From a checkpoint of a small contrastive audio-text model: trained on single English nouns, adjectives and verbs, spoken by a formant synthesiser in many voices, 78125 training examples.
Rows from block 3 of the audio encoder of a small contrastive audio-text model, named by matrix and row number. Each number is 128 + 32 x the weight over its row's rms, rounded and kept within 0 to 255. All counts start at 0. Numbers have three digits each.
After each channel's rows are labels from the 100 clips, of 14848, where the channel reaches its highest value: "strongest on" is what is common among them. Only what is clearly more common there than usual is listed. The data: single English nouns, adjectives and verbs, spoken by a formant synthesiser in many voices.
# conv: pointwise conv (encoder.blocks.3.conv.weight, 192x192x1), inputs 96-191

conv.120:118154189125104106155118134149173195129133219140160079114088129197108098088087128154097084141144146119134099221124144119115155113092119124194086129155121118145144102128143104165101143080148080109141138125166119163132086129156147166205113139137113138125130094140139161072140170099155155123
strongest on: /ɔ/; /ɹ/; voice: deep voice; clipping

conv.145:128169098195157114136203136156192143171052117158150145151143148138156099142151105129145128083129129119134083162121164138105147131115136148154128117118151145151142135093160102102148156105132110109153112084092099093160119041164128116157186159160095049150123120124108220131141159147148104135
strongest on: /æ/; /ɝ/

conv.179:111106139082143146086118068134147170149058121141130113104119058124107222149132111073131133106090209144115117132089108121119105126117162080082113097137123150125213119134117093140126136103162114120094101117155144140120089188121112187095103106094098135119095109235145103163113142141147139116
strongest on: /ɹ/; voice: deep voice; /s/

conv.28:120162154101137153119113185125149161136065105118120143207144097138159129107060137078112114163120115152145098162169157133194163111112133112164112120139168175077122188147120127130144110153145097124108087122119084081157180074143106145146149133131131155128091141166155167198161149117099144089
strongest on: /s/; /ɝ/; word: sister; word: sailor

conv.12:136135140131098135102137169121119149078156115187144073156174093061087125162114116150112104165129137123102213105106127106121149148109146133119111135125196043123156084161179088102128160156058134150108160146122146091109143147107103205144115150088182131184118155138092082119171117123149095145
strongest on: /ʃ/; /p/; clipping

conv.123:146120100165092165165146081122089131096170125099066098099131131102117140115132053106152182168145129139159123150117122145104101119116075119171161142088130153142096093123109190142144100133085078214098187122098128131108089219115127126123157134126134139121102133194118105172110142107152137086
strongest on: /ʃ/; /tʃ/; clipping; /p/

conv.26:195144116139088184145172145103195118189176133111148131085164142079114165118123132114157145072115140110161148118144127088121134114099112149163113148093160177111113128175139142117137215171094240103167150114178153131129137131110120175133181117084165115170121157134113128132154118109125094127
strongest on: mains hum; /t/; /k/; /s/

conv.155:149098106167117173100120135144161165086145127126068105130157103114093135129114086128141150121109128152140125109091159091183209102170079128125110119109129089151151139126143200116130135173142161092112191118136181104147102098139038132101154071104196116142133171174123075145110144141059098112
strongest on: /d/; /eɪ/

conv.185:199081174119090130121108198121109104145096070109151132092149104117149138098086143148149147168126084136124107109139069111143145113145154098109151149192105130132086146125190136141157127153185089199142130205127076123172184138109113101119127149166100094103159168148152112128185151141108126154
strongest on: voice: child-like voice; /ɑ/; /aʊ/; /f/

conv.20:126131116157097090124142125128209139122155123128138067153154051122099102114149150098104139093130136064107113219132150170106096097175155074097113100150093114163168120124194116103150172111106212080118085125121112146172154153141165127167143179092141099144105108152110097099095127100136161176
strongest on: /t/; /s/; clipping; /eɪ/

conv.102:085066130253097054142123133101193157127152157153093153128098130124122127119106096138138131105132137090117124147059157114173141142108108097143107132143114109096127074082123121177146149161090151140164127160128155131136121103123134097138134179163122144109104170085184104169189123152190106176
strongest on: /k/; clipping

conv.115:134101148255120131118153129127171096139138118133148085114086156144145132146124122132089135162169147106136141191151113151104159136104104142131123088073176107134090103122096112125128227187125115095137119130109108128128192088112103055102148112112160094141077109052084114116092168119147095118
strongest on: /k/; clipping; pink noise; white noise

conv.162:143069185127107142173194147029113162098144087126175107129117057151097161156116130146154142147121125140171099165154137133059087125162134090072142139135153101188135128090143131156167180148117164166103107191140141123090146180121086110105095141185132173121189118118130087071109105117116109097
strongest on: voice: child-like voice; /p/; /ɑ/; clipping

conv.187:115142123103169152084116132094134140136161090113097121171089147175143141098050087140174166110130115179177160125098113097151144174130103138122101121077153117112053075123133167091170159199134095172137120118103134168159110168134183153133076140105113141084096144155120074114144136160165084064
strongest on: /ɑ/

conv.72:171094085134160136060185132151123123122192172111117143130145131091099133129113078122128121135167150194134154103104155157133133153165119071144132140170131073133153211134176124116121161164093096182112102024105136114141044093098145158175133159152116086134121093141126183119156075142078144188
strongest on: /t/; /ʃ/; /f/; /ʊ/

conv.48:133145128168164078092154124178156176082176107126131130114119116140122107100182094166136183067166155104137098136105127122178140121137136152116095129110133141143167079124151177113060152125114158127119136099094077175119160070136090082128106162099091132172105121147095168117086075107187088131
strongest on: mains hum; /p/; clipping

conv.17:129126160101123133161129163143150117151138245132138149048111106159080167155128151211076092127163136151160207166198129122154126138111168142106135141135126158108122144134145169093177136143139083100102108152139134099073099128122139104137098092117202138130175098182182179127136186147102081111
strongest on: /ɔ/; clipping

conv.177:105126128113176141177156135166152122127180111148071144085153135125145120166142114114173147088111143113109089115125167134066130152160130136080124121094111157079117120222120166112138161121131126142079100129091100163183114138165119135124140161135124158124158184098132123138090150101131134144
strongest on: /p/; /ɪ/; /tʃ/; word: picture

conv.168:102129103128158130095174154104137197147168130126185100121139160093154085139106125132114081116082138147137076115152130168142132157144179097170126157158117133115113139129140123176086157132123122137196141065079139109126058170145173106151108160140181093138052134093161126087119125084084141107
strongest on: /tʃ/; /ʃ/

conv.85:105147119104149157085147130119126137177129148131079098106096089131123132138129136110127114136093104180185075124125138104095153136142110109118127127152181170174115150246125138104155155136106082126113138125116121166172132113130127148137115125052127123159107189102143132166172144119125095106
strongest on: clipping; /ɝ/; /g/

conv.77:125137139173111160098097090078083141069148065121121174135115127113097166132131133130090162126155131123139074192152101106123094139122106101115168172087167148100134099136079074126106135157115046087109155151144158133127175159110106137109145124138131163206155183112138169207115203159145119109
strongest on: /i/; /n/; white noise

conv.150:104168122154129125128174080192167126153079127115097130108083129164152089092130083093164091114135080124045129168171104156083090120183102057124145147110125116159105162075135178123096114146096035121173091132133124073151114112100096127113113146159116126121097139129133170082118133123227165114
strongest on: thin (high-pass); /f/; /s/; clipping

conv.71:129121134136091138192136187104138080154153123091093168127137169109090119101135168140143116137128095150089139099126147158069100128109115132145194096113154138088133117085154132216132162099187090138134110183125125147156133190109175189122026060118072107103112115094125186099164110143182154137
strongest on: /ɝ/; clipping; /p/

conv.78:107164097122153154152174186164138179152146169173199188143137152137139154130193139072085103144090190148096173117189111137117101170133174163183112086136177156166164153120159173113112136151132173100145169086130125144122080140131134141149187111162158096101116048134144101089141167124153173117
strongest on: /ɝ/; thin (high-pass); clipping

conv.1:175132159145104149138082165113130101203089099158118139129153113138133110129167135105211160116155134144089115175127120096174119128114116058117136194173084104120119120112111120094143149119127129154122065035112086146112144161114161110088146073112077129131172100136153128076074146119103139143
strongest on: /t/; clipping; rumble

conv.54:140147142111115134122101170107088140106182085145102186140127078110135094159114174150162170115134134122187138088135151103137116120151085105148136176143091132136158143160124213142131095156114120122072171112118123148180095124135161177121144103103159153140090115115100093175072094161053101090
strongest on: /f/; clipping

conv.138:119154170131144151135087100090154168186146090134167124138155129127152149125174161118111096151114105088124080163098095110102125070149075062082108134100141113084072141139158123094172148132099162098152148177145128186163142091164180129126136113166107091143160141102102108128165126111173132168
strongest on: mains hum; /s/; clipping

conv.76:130157151137161112113071155123149148079102138113175084069137161145165132157058124092104108144151136074171142193146068123128095076095161089172136120107219116110125123136106155165163108104140168122128155150137187056100152086188111106197117160132137132158142109117132141111092163133117119094
strongest on: /d/; voice: child-like voice; clipping

conv.135:131137087127172127062157115169127093157148184086137168082127114159151158095178120138100147087120129169116218140156122128155119123082111061119196106122089096148178104136071134131089115135112090130151126186166182119106099150092116133081131151140246125117130172158063155070124141130119069096
strongest on: voice: child-like voice; /i/; clipping

conv.108:205146172124087178116205157175164169120154046158123156091094145067098149077108139124103111147156168178141122167122127141087139145150120132114115106100158178133127107151152119075103112124179056169145131232150122135098064074112121051142176140163107109109072113097138127120134116156101119119
strongest on: /ɑ/; voice: child-like voice; /k/

conv.89:133085063085110072134124090215127146138175071130141078122138135171178150126091047101099164126137135170061149119111171147102101113158108128169111112140146118070179106157122112068094111130105149120199176112083133213114144130077116155181147166138145157148069118161116116124080117123135081111
strongest on: /t/; /s/; clipping; /ɝ/

conv.83:156153107134166189126092150145124142122080194110148130136165126121115071089152162174187145104144110102123150099136126081096134161088101156158133126098122152141105136123104126086067152145178125129095167155194116145190140113111112152091170105141125122143146096097154137096140177090146140104
strongest on: voice: low voice; /eɪ/; /n/

conv.113:150121095133087168150081128118181108097066156173120144153119117186141151132115136139100138216089177123161140119179143139104131112098154144177103129144113171172101160162134121136158133119103150093168071185131155101105093135118213066067121111139114098112079134139159098085118127099078106105
strongest on: /ɑ/; voice: child-like voice; /ɹ/

conv.166:134085144129108145061183145128122164140135132116100109156145165134161120160054113141098175132153107169158060106119101128132094150174167153108130090121105079241094162148122171106089113141114141079179147145107181133069084196160124142135130149118194123121125153165104186083139153128135132103
strongest on: /p/; /ɑ/; clipping

conv.63:142130110135140120114102137160171179061132159148135145133089129139102104117115109158154116122166120139123190128128075086134066148110155039101135112108178163107147143218177110148166125109171095114129150120116184120144170166144151081157139178110196171127185130159104108127115173200146074185
strongest on: /ɔ/

conv.35:134126095126156105060120129109117132134164081158105074093173087065078159119148118124076156156068124127115129134107080136082058149121183173123173135125160102225109255108138135118118120122111098123136125114133075093138116106150130111128115109173179155093105087092109138078059128147136109098
strongest on: /tʃ/; thin (high-pass)

conv.134:112144119119148101137090092139134135115133173095126154176108121117130156116145092134178152114161170101173070137087147123071116083088130143145161105113150150067164083097118140118135041136107133161111106115081160174112080162156153122149171175133143173113108148169134146158163070134153184106
strongest on: /ɪ/; clipping

conv.118:065141128108094113137053159180139086134138111186126073121090145094185129123166088155133127205127104109114069173116166167077128136132085130125090082158127098107106139092120148181131104086106083177135099145136085114107099141136082117116168120120106152140149158137115133122069152163205081096
strongest on: voice: child-like voice; /ɹ/; clipping

conv.137:124126087127140140137139114143124130128165093086098142143169078140165136113122145122116109162157136127162099108148154087100145106082094139096147065109105131113117173183116140193161128172118154114121121107157185127179119095119121121117109119147118174162092147095166142139134183105126069149
strongest on: /p/

conv.27:096148089116123142130146061154148111132120226101110148190081079098143145141137158185145117096047141159154189097156156116117013098093142100110137143144134140137132133110143170133171183146143121122122099041145157146157131109106146096114089103120094168105135112106119147160101216167118095077
strongest on: /ɔ/; voice: deep voice

conv.42:101123176095132155145092095159101132154155094102096117128139120118145113093096120137161120113169162064125165105141111106127137121131098131107119149121115096113150106138095133109107126067099110137157097138105136142075077073169086105103112099125135167089132130162088056214151131150142156050
strongest on: /ɝ/; /ɪ/; /tʃ/

conv.178:127141090121140119118138202127141159022129131103172133091095175126070093131088113119155163167161142154118142151123156176129076116158166151169123189104089141118059118153104142128145188114123122113120063191108127125112102141091166174145120136131143151177147138148123084138094060178112115139
strongest on: voice: child-like voice; /ɑ/; clipping

conv.127:104145100178142110144115137181125189130163133137139118091101140113124129135124112103124106109110104156068174068144116188151099081115135097070076076094144153165133058127211125207154120183116136111135150103110125125131073128082077109143099203142157074137072104076147109136125094079089114177
strongest on: /k/; thin (high-pass); white noise; /tʃ/

conv.182:104120123118122092147064147186134099100110086083123110146090098087158194139079170161108175133144140101167128101130115103150137130115206155174138107103112067108157093115107107099111122148148091107159168115113164132147112161124124147048072134084109139092129113109090137105098150146159126070
strongest on: /tʃ/; clipping; /p/; /ʃ/

conv.43:164086141095085155141182131107124155101100119103081156158094117074165061106128133116106146131146140097159158140062111104104087158152119112095136142156110063112128116098146113147123110100172173157100156121157156092140176175069121188098077132131117169081135099167063111200077147124093122177
strongest on: /aʊ/; /f/

conv.188:186140116101110142052173117114101153123088136101106099154125104161179142131098090097073129105094146139181120111100095085142120142094123198169099104171167086100105100224103128134123104165151118105113156100127095118107157177115124150104131155120139107090156097138089097145108093129101157161
strongest on: /t/; clipping; rumble

conv.122:117200091132180169107087143137088112188094107177138119144165145126194105089118172122119124097083120121126130097082190055142163104177153136111119083134183092169090130115089169129183095125077099110141152125157112129159103056124139126161088147122099136108095186170145117107169148113163117176
strongest on: /f/; /ɝ/; thin (high-pass); /ɪ/

conv.180:087127194127127166130160146145117136118131082155142119152098151118178120103104116115110132156095105145135089109141089114158103094109201135145178117117113087109112141172143085108139087159144099118069138165119149156122149148142111133099139157064208097167149131137227142157069158082153112157
strongest on: /ɝ/; /ɹ/; clipping

conv.84:058143094177156100115094162163162119117107108137112119097128186131132148086151149190111120112102159159146125094094127162147159182119113142115083130124093132100179139085129084084158124135122163125118126082206159091066097122124097175083169163111156109095119054098128148095156152140120144103
strongest on: mains hum; /tʃ/

conv.189:191088123120109133142127096135124096071052128096128180095076145120122194128123141146185140162152126145160054136089144121080140164132100156136150139127099141136096094121074143147114182142165153142109104118141085121104089172124080125136146119137136142115153107165146131085121113121189127126
strongest on: /d/; /g/; /ɔ/

conv.186:109089154149132073093119152121068188115154121160145146103158114180088163151116075175099123127123163156107156125102094120127151115142134089094138112105122091172155091150180125080110129125139134133088126073124204145134091107139115165123197128079219134141155110183136096089105122093133179160
strongest on: voice: child-like voice; /ɑ/; /p/; clipping

conv.112:106142099135105089098131078145102114129131095093153153087111117163141098124109153086122105096137154089064131197211132128115088128158113154163158087095164078140143132121067175062144088113106102127136144110111137114101111069142118084123109135210095113105157125096147150121159140132116119144
strongest on: /g/; clipping

conv.140:124123100160087159135119106108143116107113117173168091150131178135182103146126124103116184227124104142098148115122138142084168170127142135108176096124136135165099122118091131188127109124083099132197103077202140082133143118069123103116140127155141114109113091105102077089137223117149101116
strongest on: reverberation; /t/; clipping

conv.2:146082167079096098130133135166090160118143191094186143155102115126145096124072136081085106128139133132147098160133114122168110089169118155148095104095158165176054115129133131160174133144128099157122138151142114146094176151125140130144123090150119118139094147218190159087127039154197123130
strongest on: /s/; clipping; thin (high-pass); /ɔ/

conv.3:147058120077148119142136074059109152123114191057105072165156151140182154184103131124155136172121149188127120142098134121148078118084121095127146115079111097045118109131085143093158104116136125116112130175132074148151082148187116120094158153128104132133129124091072133126113091100095177140
strongest on: /ɹ/; voice: child-like voice; /ɔ/; /ə/

conv.64:140127178146130120146091147086149118142186147138146115197159097117120149105110155184158147131189133165112115141091114128140119140096182128115093141127070110130136159140159097139142119094177135080117096176113118225154184126160137139119109114103161140130145123112105154144161156095102195110
strongest on: /k/; clipping

conv.129:107156111155155171119149140182118110105188105211106167045064114142096095115184098204108182195109106077109132167120129138144090142136057110148089073137110101132196171159057100083142152136107143146168127137110103171141121183107126122140108106103135133103116069122119132167160112151125089115
strongest on: clipping

conv.175:125149100141179109112134177148105180103150133215100077105113148128163095094149145167130125125130132165125102122114137123126135142124159120140071149113162140120158126117124137120169077122063057164179109134162088114132085114186133118110128202117153099145146148101114174155173180132116166128
strongest on: /f/; /ɪ/; /ɝ/; /ʃ/

conv.6:076182160117096129224112191128142111115142096145148167147134110150135197114123168177120147075062142164134140145091110143114163139144082171112124154126120149174173139196146142173137085154067101094072125163099116179152124148107107123099142128126120163158154120136168122096092099086048101115
strongest on: /p/; /ɪ/; clipping; /tʃ/

conv.5:097064137097130144128157123092096092123142157103170133101114168150086121094155188207150125158149091111167105137087149121146126099104075141126119143078064162111152120117097057158078081075168132125060126095107145111138181107093140135165141150082088140078162102143092174153105174137106121142
strongest on: /w/; clipping; /ɔ/

conv.45:102143116093114064101138142136140143095172127132178110039126108145125105105134139119104188111157195161148110053116118124149130084104119112144132109112127121100183094083108123165124117107070147122159125116162106127121151158111148156141169210142117114152107088103107147123112130163199141095
strongest on: /w/

conv.126:092162145152130105124121109116203140170113128069095150150157090156127109168121110155146079113091191085121125142115108114141164159166132136100146116120150067123120200150078174105155113173135067093142124111058162097108110160104095109129079144111158131119097103140128147185166162114119143118
strongest on: voice: child-like voice; /tʃ/; /ʃ/

conv.29:136109144133119131124172184128096181126083132142087117051172161109095125107162138136133112118148100208105063133099082163182069111104158168151173178117195139063128110106139132149126079109154098166098077166122163102109147149133129110125179123138174099074128123174141164134110115167152122114
strongest on: /ɝ/; /ɑ/; /ʌ/

conv.159:120084147101125151096115161148175091133091111071201106144161075089057091091159122138103135186159121110175116151130108115135115172087144141108076032149164211108164078124094084171154142141128118115139158144137081104121126127109121132158094138106114116135103122079165114150122162083084097159
strongest on: /p/; clipping

conv.46:175126165187114133133133093108120134120152200092179084110193145120099111155153133079158181088162123091121128128107188102120128147138101158106106107096159180185106105135090115162148101141109117188119154083134116168137166168133073199142123188156176169172156133066146132180118122191119101128
strongest on: /i/; /ʃ/

conv.73:118100166139172139075165152101138160095119171112156139126113145179186184088126163148184125096156162125136076179151119172114058180111207105107115145166119130180124164127101087123113082137137115158118109160086129171138107103196124153118162130157166153114125165143186115077103184094073095144
strongest on: /t/; /ʃ/; /f/

conv.172:124136132104160059144100167149091153090145165162091126172147175104122085110123063149134224134115153123198106070088129115161085114108112106104152116170118196132116091200119211153142105157111120132080140135085139130128107124135158106142217225093114143106110146149173107193140118105135199132
strongest on: /n/; /ɪ/; clipping; /i/

conv.139:159195142142108103167121122149109114131160117149080134175128122112163132110138097180109162151085145121175149085127110140154135102112088157130138081189118101069115106104145134091195143184114147186130088167130110183169123079175103084174172211082126113124062132128166139173162106159116174121
strongest on: /ɪ/; /f/; clipping

conv.142:146123150144191097125145106105106100109127141108097056097099095096158076126139106132147166156141098127132180164124134090121144174153063090100132137113131125106156096106191170115098136132106178128126163154133153123159122176188086103150126165093127124095077208177127143119121159079126178093
strongest on: /s/; clipping; /ɝ/; /ɔ/

conv.109:118127117144123117123145128116152156095143084139108134107095123151131093140114180173136137154134077152127130104139135119133161112152054151144105104126091208115129096166148076154123125150102224113142150088123199149220162134219140093111133098130117121149093119123099114159137135123152147085
strongest on: mains hum; /s/; clipping

conv.91:144124206143102112132165131120157156149088138123101121061155189167116133114159143111157164099099141139191141125155147127183122077123091096141186114157131082188132126155177171179129110150113147178109133182108043130141113106091140132062100118132168140082137157064135168179126140134150167147
strongest on: /ɝ/; clipping; /tʃ/

conv.65:125077107109153061151097060166111034194136138092132150137211074181145160098192125180106101159091124101101160138113193154115173161157168121104119083127124193141117111163139084108175126125149107176156109121117084142064089115135117106116109123086132128073104123139128103115185144137115119101
strongest on: /ʃ/; /tʃ/